python train.py --inner_norm=false --init="kaiming_normal" --beta2=0.99 --shampoo_beta=0.99
Rows from block 2, named by matrix and row number. Rows with one number belong to one attention dimension. Each number is 128 + 24 x the weight over its row's rms, rounded and kept within 0 to 255. All counts start at 0. Numbers have three digits each. After the name is the row's rms in percent of the matrix's.
# q: attention query, key and value (stacked) (model.blocks.2.attn.qkv.weight, 768x256, the q third), inputs 172-255
# k: attention query, key and value (stacked) (model.blocks.2.attn.qkv.weight, 768x256, the k third), inputs 172-255
q.17 109:048128128152153128128128128128121128143128155128170128117128128119102123128128174098113128164098128139088144109165167128128150140102099128128128194156113170128108128128163184128128094128143153128128128128128178128155123172097128150118120128128128082140
k.17 105:116091076128133146116128128113128128150080200128128128110128061065128150128091128128128070155150157082128128128128103108128060128128110128105163062172142128128128139128128128128099074156128128128163123118172135156099128141113128128128101089094170106128
q.18 099:128157128128128128131168111148128096101167124127128100095128128128125128152109098198105165183120128128113096128128128084129151128096079128128148128128071138128065128160148128081128105102152161128128109154140080113144128167128128128128128102128162146221
k.18 087:114089128128083128130128121128128128061128128128128175104145128120128128128128082128128128169083197128156197157164070088114165138188169128128107128128152128131128128076084171152128080074128128098143123138128091128081167128128128085128109143128160128106
q.19 107:106109128158135094119159105128099128128162128128128096128161128088192099147128128181150128160128090145172128128128162128100075128147153088075128071113128128092128096102089117128166138129151150128128096128128094128145128170128128128128155095175128135147
k.19 098:128128128128082123128194160139128083107102141128128085128128128128168128154106128159110133087150128128128128062128163128186128128128128154150151128174128128128128128146115144174104128152168150089108153146128165128128128128065128128128065072086153099128
q.20 102:163128128119128155128128140128086083128161145128128155128128085139161162085128128071128128091128128128128128097111149128181194091128128096088157128105128128133128128128120128106146128128111118092128053128143166095144128100093128128128176128128128078076
k.20 102:105139128128128157080128128163128128145165189103128128128158128166114113128128090104128128091080128128168128128128074143099172159116128104147090165097094128103089128119075099164147128165071128128128106130116128143128107128128128161128128128128165128128
q.21 083:128128144099152075128079128194128168128128128128156157128143095150128128167128079128128128139128128128170128128128128116182128128128157091128128177150128108168128088128096176128099128106085128097128128128153128128056067128128128160128128128119128128128
k.21 090:074128128152114128155128128128128128103128128128183128121128094104167128067128128142128079168128128128139128103128128114170112128096128076128128168174128155128156113140176104128128185128153128128128141128137108127128118125128128155128146128093128088089
q.22 098:172128169115115128155143100128084107162128158128128128151125148128126128128128092128062128076175146128117161128096072128154128128102117099128128128160158157128128128122128145128176097128128128128161106158128128145128105128128128128152128086128128128128
k.22 096:143151077128128104112128128128143128141105151117178130128128128127128128163128094128128128128128050128128099128128082128128118183128128128091128126071128158150182104063157107153113128128128128067128144128067145157110128128085155105162146076128128128097
q.23 096:128141134128199151128047128128095128211111099165105128128128097128128128128104115128128128128119128128128128128120159128096128149076128126118138128128128128113128128196096128147124121151128128104128167112110128134084128135117103177154174128137120090128
k.23 095:082106109155128158112106079168128100163128128158182128126128128177146166131128143128128114136097150128128170100177095144128028095128143147128128128137128128128128172128128128128128128121173167128128128128085148128128158145128183128168128112095128128080
q.24 092:116134049162128128098128145082135168128128128105128147172097173059084134128128128128128128182128134180128128128121128128128128161175128128153128128156114128117128128092128074128136128128128155128128128172128097089096128128136128166128128128152098173142
k.24 093:128128155100172128129128098128128128066100128104128123128128128151148145075128128090110148144128163128101128162162128128109128128128072102128169128093128128128093128128128128128132082128128128090128128100128128128158128128128075128128169128128141128092
q.25 096:166063128128149128157128102128128128132128128128128181110128128128128170128128128172128128128107128103128128106128068141110181151128150128128169128128165128165128128175128138189128128128128101088094095128128128128182128143128128166143135128128110128121
k.25 113:104114073163095128106100151168128151128128182151159128128128128105128128128111143128128128164128128169128128099164126084140128186174094185137146104083094128105144101128128128097152166144050138128128163104111128128090176150128101108165168110128145128128
q.26 103:057126128039128128128128163156128151093128128152128064128183128128128128113128150128128111109187086162128084142128128117148163151128128137128086130107077106119128128128094107174130177128128098063090107128128112100156128128128128154128128128128128131137
k.26 109:109128078128128158128164119099128079151128155153128099128128156128087111128149128199139079128105073128157107172128145128128128101128128128128128151128128128128128128141128150168129113163128119092112078112128167109124098166105128128128128148149128162117
q.27 100:110143128096128128128091157128120136097113128128128104140128124152122089128153082128128128128155180109127158128128141135135100085128128128078128128128128158128105128128128147135137128069155128140152158141142166148151128133111087128169094101128128128168
k.27 100:128128111128106170128128162128142128157128106080128128105128128128153152128128128128116128128128128128128065128152115128128095153093174102128128082128128161128100128104128128128145107158128128138082087128065093137154104128128148128085128144128128128139
q.28 101:089128061128102101128128176128144153162074116189128128165164160128119128128108135128090093153128116104176171134128128075192128128161142128128128102084128128189128174128103128152128128128128143128128108128161128128128159113186162128094167142128128188169
k.28 097:164128128167128145186128114128143078128128144128128143147149128128128128128133128128128121134128118117109128068128123128128128128128118098128128128170128120128128128128128153128146128128163128083131136128181107128176128082201076147128128128128144140151
q.29 095:153128122143112128099128067155080128142078182165128138128107128092128128110128128098127136149163107137089161128128128128105106151094128128128128168107128128128157128128072128109168128188128128086117128128128120128146143128141128142128170104128128128157
k.29 108:128128143128086128090120128107128078167128106128084128159128090128106162126128128175144128090128128128101111084128128128128066120110128128115128128112208128092092128100128078164128128128128104128178168128069126116078123128128096128128128128128164128165
q.30 094:128128128158128128160128128128104174104090112114055128128128052126097128156182147128092139194157128099128128128128128128150128128097128077071128163064145133154079128128128128128128128074128128157128085141100105102096142128128096156129128128128075088133
k.30 104:122128117156092104128144128176128103128179128122080148128128128128162163156135085155165128128128082104128149128087131128204128128115128134128128164100128107173164128091191128128128128093184128131128128128158128114147128160128128128150128128151128148128
q.31 093:128128135094140177121128128128128147128128128080128128090161135128128097090111099063157102142091071162134117128182128096128113158140128063128128128128128169128128128154047128165128128128060128128128128146067093128128155128128128113128167162128103128174
k.31 100:159073163170128132128128128128130160134128129085128128173128128099128113045128128128106175128128073077113065125137166082128092172120128128128128128128110128128105128128120128167174128086086128134112128128075128140095128128102158085139128092128159128087
q.32 101:166092128155128128172128128101119097099183128170178141185128159127128128128128128158121128114155128128128128144128128128128118128128166203095128128128094128098128093128148075128095128050155122128128122128157159128128082128128128153177128128128128143168
k.32 094:128100168154128105171128128182128119106102166128120101118186128176128128170128110138139113162128097128097087128107106128087153151128149128128108085141128099169128118128144156109128128128128128124016064109111128166128125128096163128171107128185160128128
q.33 112:128128128154128128128143128128167128128128115144106128111128150128128128128138201123128108128128114194128128140191077082128181151187098128128142133128128128114128128128117128081128181158128106128099096102131128128128163164107128067138128191162116104133
k.33 093:105096094128101151128128128086128176128188128128128093154128085081128128086159128128128128128128128128165152098128128128122128128128128128128128159128157078128128128128133128128128140091113148111185173128139128128094079128135142128098094128128187128095
q.34 097:128128106166100128128047161128094154130128153128128105099174066128168104128128119128128128128125048128139104178158112128188127144128067143087092128114128098161128128098128128166128086161128128128128111146142128128128149180104152091128116132128156128128
k.34 087:128128128093128128091128082111128128128099152128232128128128128074128128102150128160150094180128069128128128096128088066148128172128182128128109128128159128133128183128144128128110128128128099128128128151128128151128128128128147140128128155128128128155
q.35 094:128128097128128128128128100128128177085159128104128136128128128151132147128100128128121085128128128168113053128128128135160128164147128158128128128128148128110078161101118128128128128126128128128128128128168137175128128128175128163128152128128128106128
k.35 082:128128057183144128128128128128061128093128128111064099128121128128128128128128128128128128120128128160163128128161095128128083030141128128160170128128128146183128079074183128146128111144126128128100162128039134128128128172128172128128128141128096144128
q.36 100:128128128128128077128178147128128149128120128128128128120128128128128128111159176128187128128112128121112128128128082128144128185128128149118095128085159128098128191128095128128128169134162121106091142128169076128128128190117128103128128128159116136128
k.36 099:128112087128119164147136128098189170147128094164128118128104128104128029146127128145128128128181128128157128163085164180112102145128128174128087161128110113147100128128070128128091128128111154128095181076101128128103128128105179128128128128128128100128
q.37 094:128128161128173128128128128128128128106128173152071128128107128098128132105128114167106151128089100086128128104193129068172081128134102128128153154128128128153167146128176117128175169128101086128128113128128114128042128164128128128128135096128128128106
k.37 091:128128140128128128114101142147128152152137154093143103128128088128128112103128128128128128128128123128074128142048162090128087114176178128114153107116188155128128128128128183106150128128097161157139128151128128086128093184133125128128148128128128067170
q.38 091:107128128105128128128128165128128100128128128104149103137103128140158128138157158128151128128128090159107139098128153128128128128128178155179118128109128177102128050119128128160128185077128175113128128128128128111128128171128128169075128140128128128128
k.38 094:128134150128107128128137095128128128128170151128128107117177128097158221151128071128128122170114111128128115142128128128128164120106128128069154128172128128128128169149115128149155158170128119133050128128128128170125128128184116128165192089128086082128
q.39 098:128128116128128111128077160110128128128128076159167128128128128120128128141104128128128158159128128100128158100128071128128121128128140151128090142098128085128140128107102128128128094107128128128128128128090211101128162134128128079128128105165198128128
k.39 098:093089171128128128128128128151128128106128128099128162173128119136128128128128155121170094128151176110128128128112169128128146128096128128128128154128128189151128128128173128128128114128156144128128097128098128128128098128124128128128128153105164128128
q.40 101:094089147158161128128131128128077183079106128128152128128128128128191113147095128150151182128159128110128128094128128128128128128154128128094160128080103128128097086114128128105170128109128128128128128128136128128165128128128106095128128128107120128128
k.40 105:109183128128137128096128128128128145155128162145128144133091070077128128152181128128128128088128128128128128128128128128128128097128147115128100148167144128128128147128131128117139111136170145167160128128128128128128128140157108110142128167068128128128
q.41 104:112128128139099168128098128173212086128089083161128128160128128128109128128128128163128128128165128128128128155092128139155128128107128128110128128128128080132108109176128128128164128128128154094128128128128136148128128206128145134099128079148115128095
k.41 102:128128142087128089128128128128182120132128128138128087128168124128087128082128061091128081128133128128144128128128151147131119128162128128128128168083128145169128061123164128099128128128088128128137128128128128128128147119087128128128074128128138104179
q.42 096:128128136111128156128132104128128128083118128128128128142128063115128136128117128108102094128128128128128128128128128128128111139128155128128134102123087105082122128128102128159128081128100128128128128128128088128115150162128128128128124128128128156088
k.42 093:128092179138145121146128128128099159128099187128111128166128128122142082128128128091166097109073146128128073128128128128072128128128169128128128100105148070122111085128128168128128128119128128128128090128152153056128194128168128175195128152128128176128
q.43 109:128110128128128128128128128162128128094105164113121120128167110090128062160147128090128094191128128128094142150128128092128128128192052128128128128094085168186140081128144128103167148128092115128145197128126128128122117128108131155128147128131151128128
k.43 105:188137169161095151126128137128108128128108128114128092158153122149128128163144128128122128128072128178128089128128128182153128128148102128128188159128128128080122112104171128128128128128128118128128128128144127101104128156068164128128177128128128128159
q.44 092:157128128158086095153128087128149128151144153128128128076128154064128092128128134129170128153165128121161148093161171128128146109113107128128090147128128147095128111145082105128128109088128128128128090141128128128095128128128128128128174140149117082097
k.44 096:128116099128128175128128128128128158128128141071072128152128071146128128120146191128178159128144128096175128128128105121148128171144128128128095128128128128163175128128128128128090090128176173128092091128128128128102128093128151104128160173150147123104
q.45 102:081128128128128146128108098105128159128154116101128128160099128113128128128128124128154128146128080128128186092170142128128128142127128185128128118128128115128177128143091143153075099132091121106128128128092119128128128152128135076080134119128128149094
k.45 101:128128159128128094155133128128128152128137128094128163159167094116128128139104128128129177150154113128103128128098128166149058181128128128113128186100151132099128128128128128115128083094128130128128085128128153101109177105076128128144140104121098128112
q.46 094:178174128089128128067105128128128128128045117128128128128128128180128128103128128128128128114128128128102128147128128128128099155145151109128114092159140079128128128158128128128107128102128096110137128128128146187114128157073094174128128184128177128150
k.46 097:179160101128128166128146128128128128128103135122169128142121186084156172128081128152108128115128128128128128128128128128128128176105128098089128128152128094128128080128157128148093128158128128142128112123119128128128081105075143128128102194128128183128
q.47 093:128187161128128128108109128128092128078106094128042128128102176068128128128128163128128167106168112128128128121128099143132108138128084128128128163150088128128080115128128180128128140128170128128161128128128128141171121117128073105128093052128088128081
k.47 099:128128096128128128088147140079128128128078128165128128128168162165128111128109128169175123149128151101128128128128082152108128128128162128128128128154128128128198128103096195128138128066161183154128128128128128150188128095097128128101128128089128128099
q.48 098:082114128128107128128128128109128128128128128128128157128156122128128160145128090128164128128128107082092128145128097128128128128160128097168128128082128186128128070128128128098104128128135094130146136128128128128077128128128099128086075128143128138131
k.48 103:081178171128128121128128128128108128128118128168128143154144128128087128090181096142128178111128128128169154128103141128152128117128104128128128128128122126128128128091128160128090104090128141128128128128070144167128128086128128128106117158128075083079
q.49 106:105141120157122128128128079112129098096128171128095140157061072096139128161128101128108120114128101171147150128123092128124101175112087200128128128166125128128128128128164128095128141128147102128128128153169128146128128087168158147128128128128128128109
k.49 099:156171128129102182128108139057149087107115128128128106153180128128113139123128169128067144107162128115128128098128128085156086128181128128078128128128173115128098142142128131137123128094128128128153109128160128079128144102128079091096128128109128128091
q.50 101:128137151128128146120128078128098156064169102122113079121128128128128128109128128128128193128128081081175128110128128070128103119120057128120111169077167097115166128128128128123146128128128128128100111151128150128114128128128128117151128123128106186142
k.50 088:116128154128148128128128128161117128109128128073128093176128128100128128128095128165155062089140158128128128128151128094128128128161128128171099128128151128128061128110110155142128128128108128162206128094128128075118128128116159153188128161128174128115
q.51 085:102128146128103128128128058128078129115128167128117128128128128128128160075160163128128091088080128128165128128128128128093128042115152075128088147114092128128128128128107180179189128115128128128128128150107128128097128128176128128139144128128128128128
k.51 091:128160154128113068128099128128150128128128128127128107128073128149113128161128048112128133128128128147153120128112128107128165146115128104128172149112128128077128128140152104119162128122128128075128073132128128128169128128128128128173128128104079128162
q.52 092:184107128153128128148081105109142128128083151128104104105091149171128128128128128128128128128128078180128128128170127128167128128128128134128085143145128088128128124127109128128171128150128128128128128128128104133128150167149128128128102153128128128128
k.52 088:153128138118128128088128114128165086143145128168147128128112128128128128177128087128075128128128128075117128128049128128128128133111174100128162059128128128148128084128128128128128116087128139105128128145141128152128146108128128116128094128168128108128
q.53 097:128128133188147128105167128128128043097128124152186128132128138158128121128147128128152128104137146128158084128099128121111128128135128185154128128150128128097128128097143159149128192128144128100135128061160128161128128128128110128092141128108089128128
k.53 098:128085148128166128096128128128151114128128128128128128107128140128128096169128128128128128139104128053128071128128128128105128077095115128128076128173113078128128185128128128148128101128105128128152112128060133128128154128128128094128165128128091112128
q.54 094:159106128098174128131112188128128145128128141150128128088163154108128128162128128111156128138128128128128128128173128084128149128160162128162101066128128128128099128128142134147109128135128128128144149103128124128169160179128128128097138103095128092128
k.54 090:128128165128128088128098128128128128142160128128128191113115128128128106159128164218128064153147128128128128149083084128112185137097156113090076101145128128128156128098128092128142128128154128103128166167128112128128128128067128128128155100128128128128
q.55 098:162100116128096080128128128128128085128128128128128199128128095154128119128093128187177145128128147128128168128128126128103086128128128122128159128128128128109171121098128159179128128106128125145116128177165128128067096128102152102128128128096150115128
k.55 111:093147162128128078128128128128128128128098085148123157128121128126128128128128128196128128130128128128108082128128128128167108128070128097122128128095128143106128119128157128120128174190128142186201128128128156128128128115128173079128113094154128128107
q.56 098:056166111140128128128082127128128128128153161128128168128128087128138142128103169118128091079107128128128128128128117147119128150163174128128128128128152128160128114128143128128128141132128077159176177098159134128114160128128159128128128146123128081128
k.56 095:128183128128128128132195093116071150157096128162128128087128128103128146131128128148097064156074128103128128128128128128128128142128169106173147141137128128128116128128128128151128128128128128172131128093128128128128109085151128153104128093106128105128
q.57 092:149128150123140128097128128188082153155128128128128087149153102148128128101128128178082128128128098128128128128128148128175128128107128156055097128110098091128114145155128085128083128128111128074128128128128142128128128128128141128114086128128128175128
k.57 094:128090128128155129075106074128128128146132167068119128121128146104093128149128128128156128128104142128141128128128149128128142177070128128128140081197152183151128113128102132190164086129128143130096086100175128144128147140128128154128128128128128128128
q.58 098:128155107128151128128121091128136107150128087128163089080128128128161090166128128173144128128163171093078130128128128103128110152128071060169128128128128128128123141063127107128099139106128128128115097169128191188128128128146128128090128103162128128128
k.58 107:089105110128109150166128128096068128110128128147128128169067113118128163092128128154128128127128108128147128106096118128128128136109152128151128126197114128094137139177128128128172128128128128128128128128128174166128128128096193128164113128128124096128
q.59 095:172155128128108154128128128128128128128128128128128128162176064099114095161128128161128114108128128128128126073112143108128128128105128128128128128128092128128074128128128095128128162128121128116128128148128128103175159128115128181169128128128128128128
k.59 100:172175128128128083092112162135149107128128128100128128128128114128080128128167128128128128189122128128128150198197128128087137128128157128128134071111103139118128128128128102128128166150128128128128165134128128066128143088128170128136128128148128078145
q.60 087:128108128151128163093167128128128109128074128128113128139079188128142127170128128177128128119128081128128141128128101111031092128138128104110166143128128128128128160128193128128187128128128150058128164085128128128128144128128077158163128089128128071128
k.60 094:203173128128128098128133128122128128128128128128153128101128157079128127128087134128128128115112097128128169128103128162079128128128128128119128074128106128128142128128165109162128128128108128128098128135056128098109070097088128162107199128128128128128
q.61 105:128128175182103128115128092072158128157101128159128128115128128107128179128128128128128173128128128128128128154128128120153143128136128128128128128107128165189143084073128128128128128108099128169128139120128128105128128128128128128104109087128128156098
k.61 095:128140128128096128147160128189147128183128128081029128128149143152105128128128128128128128128128127093128154128128128128083128091085128120128095169131128155128128087111128128128128128128146156128128128161128071128128141093148170128099076109128128128067
q.62 096:128171128137176141128128119128128128104128128128128152128093114128128104128128137164128128128128150133071128128164128203167128116128179128079128128110154128140162091128095119128112128128128128128128182128128128128151115128128128128086128128128128094128
k.62 098:128128128167172128128161071128094128128128128128133078128121128086154125128128185128128128108126128128200128128128166154105066152128087172128128184128128187125128128128160128152180139081128128165128109128082152128076128074128155128128112128128167128174
q.63 095:123161147128154150113128128092128128108128128071144128107112128128128128107128128174109113128097128128128128116174128138128128128128093128154103128128188157082128158108128128128128128128087128107197104213128154150128128091128128128077128128128139107128
k.63 089:156128128128156070128114128128111128108096128128128128099123128138128186116128140108121133121156162128124076157113128128128128228128128115128128128128128128146078128128128078128109178109128135128094128173099130128109092146082116128128175128187128113156
q.64 105:128128128173118128078083128128132108128077128112128128177141128128094128128088128155097128153128075140087128163128156152128109092089132112082149118108096114088180140098083074155138155128128157156128104128109128110103128161128099128118142101128128128128
k.64 096:160128143128110128128128128148128128128099128128143114128145128100128099167109131128169148128151141110128163128103128128128161101128163128128128128150128128076108128128146091128128103128128078118110128128128109128179142128110128128096128128128128128128
q.65 099:128128128152128152128128156087115128148128089149128166128128176087128169128084128128128120128054128155128055135152105128131128128128128128168128128128163112093125129158168128113155123143128113168128128128128093147126128128157096128128128150104102128128
k.65 102:119128101128158118128141138128083128144099128128108186170154153144163128130128128128128128128128128133115176128139140128128111101128128193128112128128067092128152128094128128128128128128168095128128076128128128128128159095077097131128151128128111128128
q.66 104:128162107161128119128128128165088128128128128128128128128163128128120128140128154182125158084128128128128092128119099128128107128089128128128064128128128089092164128128180128128128128161107128128158128090110175151128107128128128164128128113128128128118
k.66 088:128123086178128149128153151128145128128099102158128138128128128128096137128128102111128128128092106206188128128128082128128128128173150128108128117150097103128128086128138128128094140128088128143128099209128128128116145110085128128128128111128128128128
q.67 103:104128128128089117128164128128164151128112095128141184128111098128100102097128117151162108128128128128110106106128128128128140095183182091081128128128086128128128128128088128145128128101180128109128120116128161089128118104157117102143160128128133114128
k.67 095:128095128128128128128128128114128181094128083128109156128128128128158179121153128113107108128130128164087158128095092095155128128128128112128138128188151098128128123187120128128128128166106128159047128076128128128128128099103128146128059148117128180128
q.68 089:128198091119128105128143128128147151101142128156099111128128128139145145128128094084128128172128128171128077144110128163128128128128149128084172128128168093128128111128128144128128153128094147128166128128128128128128080161123128128128147128099128128144
k.68 082:128153128128128128195128128128113128128128128164097128150168128128098128102128128128130128128154128119114128207103128195085128128128111179181128166168131186128116128117128128165128146128128128149162128083128172128128067128098128093128128128128092128128
q.69 095:128153128128128128073128154163165096105101117128128116128160128047124144106128152082128142128085166136117141128128128128156128128128128128128136170168148078128165102128103128128073128132128140083128128128128098128153094128128143151128128106112128106128
k.69 094:152128178128150123075156144129128128128128128128128128076112128128091128089155149128085128128128146175128128128128145120128115128128132143098158128128140128128128101128128128128090128128128156128128158142122128132149128128113175128113128128108062128101
q.70 091:171128128128062111128128128128128128128166108128100151128128128128128128162128143113046096106128164110113128128128112128170092128161128128163128148128128128153108128128128137128141128128128117128128085128102128159074113177149128123120094106128084128128
k.70 096:165094128128155133119128128128128128128128089128128128128128081087102128128128128128128100149135110128115128128102128128161128128128135128105128105089134128128128050128092152111128077128103128128128091104128102174118106128143128153162128128170173128128
q.71 094:128092128142161128128128128123128174097186080163105151115166128128128162143160128128174128128086081103128092162128106128186155105128073119128160106169167128095128102128128157128128098187106122169117128128150103128128128120075128128128121128071103128131
k.71 100:151167077115165128128102128128128171073128128157085128128128137128170097157128128100128109153128128144128159172150135178128128082170128170108128108128108128128128128128128162167145070128128125127153070145128175128128159128128128128128101128128128091173
q.72 095:171147140128128128128102128128128171128115170175140128128128103128094130128142099127102174087096128128198128128093128160148093128188128128091128149137136128128062128128128068128128128153128128159128142166128154127128116159118195143147128128177106139128
k.72 098:174098128128142102176128133128107128128107128128128161128156128128153161128128128128098061105103128145078144128162139169128128128156147128128128128128128097128086186102128148128128128128095128128103189148128128128128139128128159128128161131095128165084
q.73 096:128128155128128128123128074136115176128188128128128128081094164128126134128128174159098128128095104128112139164128096165176068114128128128128093177128128128128128128124105128103128158152128149162128106150097150187161128128137128128099155128128152128128
k.73 091:128157128128128128128128182128118145128070128136094128168076192087128143128128116077152128110128135128112129128074128097105135159082105145128109128128128128128128128081128128102141046128128128128128128102128128128114128157150128094111128128128111128128
q.74 102:128106128128141128096128128156128128128143128128098150142080185059128128128128128147128128200128128167128137128128128128075105074128102128128106128128128128128128085147128128128128128128095113128128128128128128151125151128128128150128180128152161128128
k.74 106:073128101128180128128128168128128128128128128128175098125128168128128128128128128128128128111128138137100128103151079128171128128128128096128144089128105128114128149128128128128165128128103070100088128139085128128076090083128128128158128093152128128083
q.75 100:169162128128128110088128128128136102128128123168128186128155098128165094128097128158157151101159128077128128104141128123128128097128128199128128128128120163116128128128128108116128128128128128128128128128128128140201128128128128164128128075155150145128
k.75 099:093128153128128139128128179128128147190117168139128128128152113189128130145128128144128128086128128128128128128076128102128128128128076159128188152128185153157095128160163128128128128128128128128128128128128113125128128128155128146128128080128088128091
q.76 091:128100151091137128128128166128076128133102140112106128128128202128113117079128128151157128128128128128128128128145128119128128123151092114128156128138128094128128183217128126128176168182128086128127128144128072136088105128172090175163110128128128099114
k.76 098:128115128137042104128110127109160128140128132128102161149111069097128128128128105153151128128128128128128128128106128096128128174128128091107112088099128151128128117114142128128128162113180118110128070185128099169128164128113128152128128074128128128128
q.77 103:107128128128139087151112128112109128128172114137128139128128128128128090128156128085128128112128161087128145128143090132108140128182128098128162095128128155151098128128117181128095128124081138128128128128089128116121128162128128192128128092128128099078
k.77 104:128128128128140099128183144107128128128128128079128128119093128164104128128128089172128128121128136128156111128156126108128128128128128099130128152128100128153128161127119128128187092128128172128128128128128128097128081128128128175128100128135140128066
q.78 094:082155128128128128128128128181157078128128132112154128149128128128161076128142128187128062128175128128114113128128128128142133128094128128087134114117128168128183128128111086128128128084144099128098128128128067150128143128117159128108128109102156128147
k.78 089:128155121128104107056128143112128128128155128128128111103128120196128128128128152148128117128194128128128128128069128128128128097128128145152165104128107128128128128128128070128093161128187074082140128103145059128173128128158128128128113128128128078128
q.79 093:128128128128128140142141124116086100107130157128128128187176117074128128161128096128128142167128128158128128128128108128128128089128128128147128200128128128128206128128128150128092117101128128128159128076134144146073130128128076128082137128076128072128
k.79 098:128153095128128113128072128128128171110128128193128181128106095065128090128162149168128128128149135128128128106104128095174146128112153114128163113128090153128106128163128083128110128128128128128212128128128110113105117128138128100128159133118086057128
q.80 114:128159173164128128128128082128128147128128128128128128128104128142164174128147154103128067128128149128143128128128128128128098141128143144128085092088128138128144097095097128100128128128128128128166102119111128163128122191175166197128149128113128166132
k.80 099:103128128184128094103128071156180086181154128136164116154128128128054141192109159157128128128110128108128099156141128105128163128139079120098123128128128128128128100128128115115128128108128103128089128128168113144177126101158128128128141128169128150076
q.81 099:128128154128118128128101110122128128154128128066128128128135128172109128169128128141114128092111160128111134159086150155138116105128091128128071081071128077128128128156128128149129172128128128085115141143092128128146088193128128128154157128152137162076
k.81 099:128167113128148128128128152128151128154128128128128153177221102128142161074150171096149199141128128077193105128134128128079128166128096128128144183128128115128128071128103128128171128128128128155128119128102184128114128128151097128128148128128165087128
q.82 112:128128128128166128128086175128128128128174096128128128128128093102154117128128075128134128128128128152165139128128120090115115161128147110128154128158067089073079128138154064128134089128128171128105162128115150106128128128128161128128128128128128128128
k.82 098:128128133151128128100128091167128176102128124073128179128086073128146103128128160105128128116153164128140128128128128159128128128128128128065128128116128121098101128128062089110128145128128147128128128128086128091128128128128104128181128128128157079086
q.83 096:128128148163128084106089078102124122138084128128128177128128128189116128128128128128106128101128128128159128128168128128168128095128074128128093171102128158127128090164109128128080125128128128116143128128128162114128128128123128128157103157163101171149
k.83 104:128128128110174128100114103100147152126101128182173128115150070097128128161128136128166128116103154128128170109152157164131153140128103105077160128147156128081071128128079128128119131090107128128123082128086128128119128128128112128093128144128095142128
q.84 102:128172128159162128128128128128185128128128128147128164088128128111128128128175128128151128104145151128145128117167128128158155159116128128182091061155128141145136153128154154155187144128128128078128128128089162128128108128128101128128128128077128138129
k.84 099:128168128160128128122155128128112128128128128128128071128140159128111111159139128101128096159173106128164051134128135102105128128128128128128128128128107168128166128085128102128128163128128128128128093128164128077110068099106128128128128074128128159182
q.85 090:128138128128128128128128128101169128128128112128087128184128128087210128128128128125153127155128200067128128128128128128124142128128101152095169178149128103128168128128109128128128128114128128168128128120128128083128174128151060128128089152128137128128
k.85 086:128128128147180128128079128128158128128106100128128128128128097128164149128100142104128094117128128099178113128128128128128164155173087128087104108128159090128061096190195128128128128115128185128128071128128128128179128128154125148128049128128139128128
q.86 089:128109153128112110128166084095128128128128128128128105156103144128128128128128161128128128128193128162084128073128128128128128128128104176158128060128128128128128128139128097148166128128128124089118128128128157128128099128164128103119150128175128128128
k.86 088:136128128128128128128089128093128159128128118128165107091094128097100179128158128128128128128128128128128128151143128128163128164128128128160128128128106076128128128128128128128128128128153128181115128128083128128128064128104111128074122141128090128128
q.87 098:145128086128128128128128128128128128128128128128128120128128128128128083128128128128128128114093128172077128161172128128128128143128149079081128128128128128128105176133118121128099098154128128128150085105146128128095096128128147144142128128128148128128
k.87 093:152072142136148177106128128128162128128128128128118128152128200128128128174128161128128128086128091128128128151128128178128128170153102128147128144110044128061165128128054128161128128128128140120155128158118128128128128128128128176160128175128170160163
q.88 102:128128151128128128128128128084128128131188128107128128170083128128154128128158128128128128128113166099128140120160152103107128128102128150091128123174128150104128113128128110133128095128128119128128171091140128186161102128181128152128128128128182162128
k.88 099:072128128128152128112128128076128128151128128083128063137156128141128150127143128128167126128147128098183077128096128128128151083105128128090081128100098128163128128128128128128128146128128128128128128128098088151116128128128121128098182128128128162148
q.89 098:171128180168152128128128168160128066128149128182128128128067128128129128052168177128171128128143128128128130128148128159146076128153128128119177128128169127128092097095156128114128128158099088128128128128158126128155084111128128128128091128128128146128
k.89 093:128157128128128128146128181118119128151079164128128105128128128109128128137123153128128142107128178128128068128128083156194128072112128154080115097093111154128128105095128128128128066112128158139074148128128173128128128128128128164157128164109079128088
q.90 092:085162128128101162105114172128106128128128157153153128184108093166128128128211184128128128141128105068128200128108123128077087128108128180115095128128128128097152128078088128128128128109128145155128122128128118209128128128139128128171156128128145157147
k.90 099:128128128128128128128128102145128111168088128128128128128145184128154127128148081154170084086129105147128128116128128118128128128128107128128128157160128128128120128128128105128128194077128128128128153134128128114128128169128128128158128128128124128183
q.91 092:128128103172165128113102091114128103139041055128112137161128116128134128065128157128086104128128128106108128169152128128114108128128082160128128128128162119128128152105149115092157110128138128094104090128136076105128140086128160097128112128167128128128
k.91 093:128148128128128166128128128128042128128168128128093128128128116135128128148099143162135090169128108128182116128089151155087080128103128103096141098128128128128128128103187128170169128128128128098128128074144134128128168134128128128166128128128128128128
q.92 088:106128128128128128194146128100064128128128099152128075128128162128128128068128086158128108128151215195112128128128128151105128086128160129128124128128108128128128078145155157096113128128128128062153128093157128077128100128120098107153116095088128128115
k.92 081:128128128069128164128128109111184200086128100128128088097128105167128128149128151119128086128128128128142128128128128128159166101117128098128140095128140128153153128157070116117128097128128075128142152128168128179165146128128128187128124165141065108128
q.93 083:128128128153168098138128128095128078128145128087128073128128128128128128139128128128098128128131128175128157149128128113128128096128128128098171120128128128128128128099128128178080128128109128128142114128173128128128130128046097128128178128116091111128
k.93 092:173128128128096128107092082128128128141121173128128106128143128128129149128196146100075128140168107128128180128197128145157128128101128164083120128163102128166152135200128128128128128128158107185104166128128066128128118092182110113125156124085122128139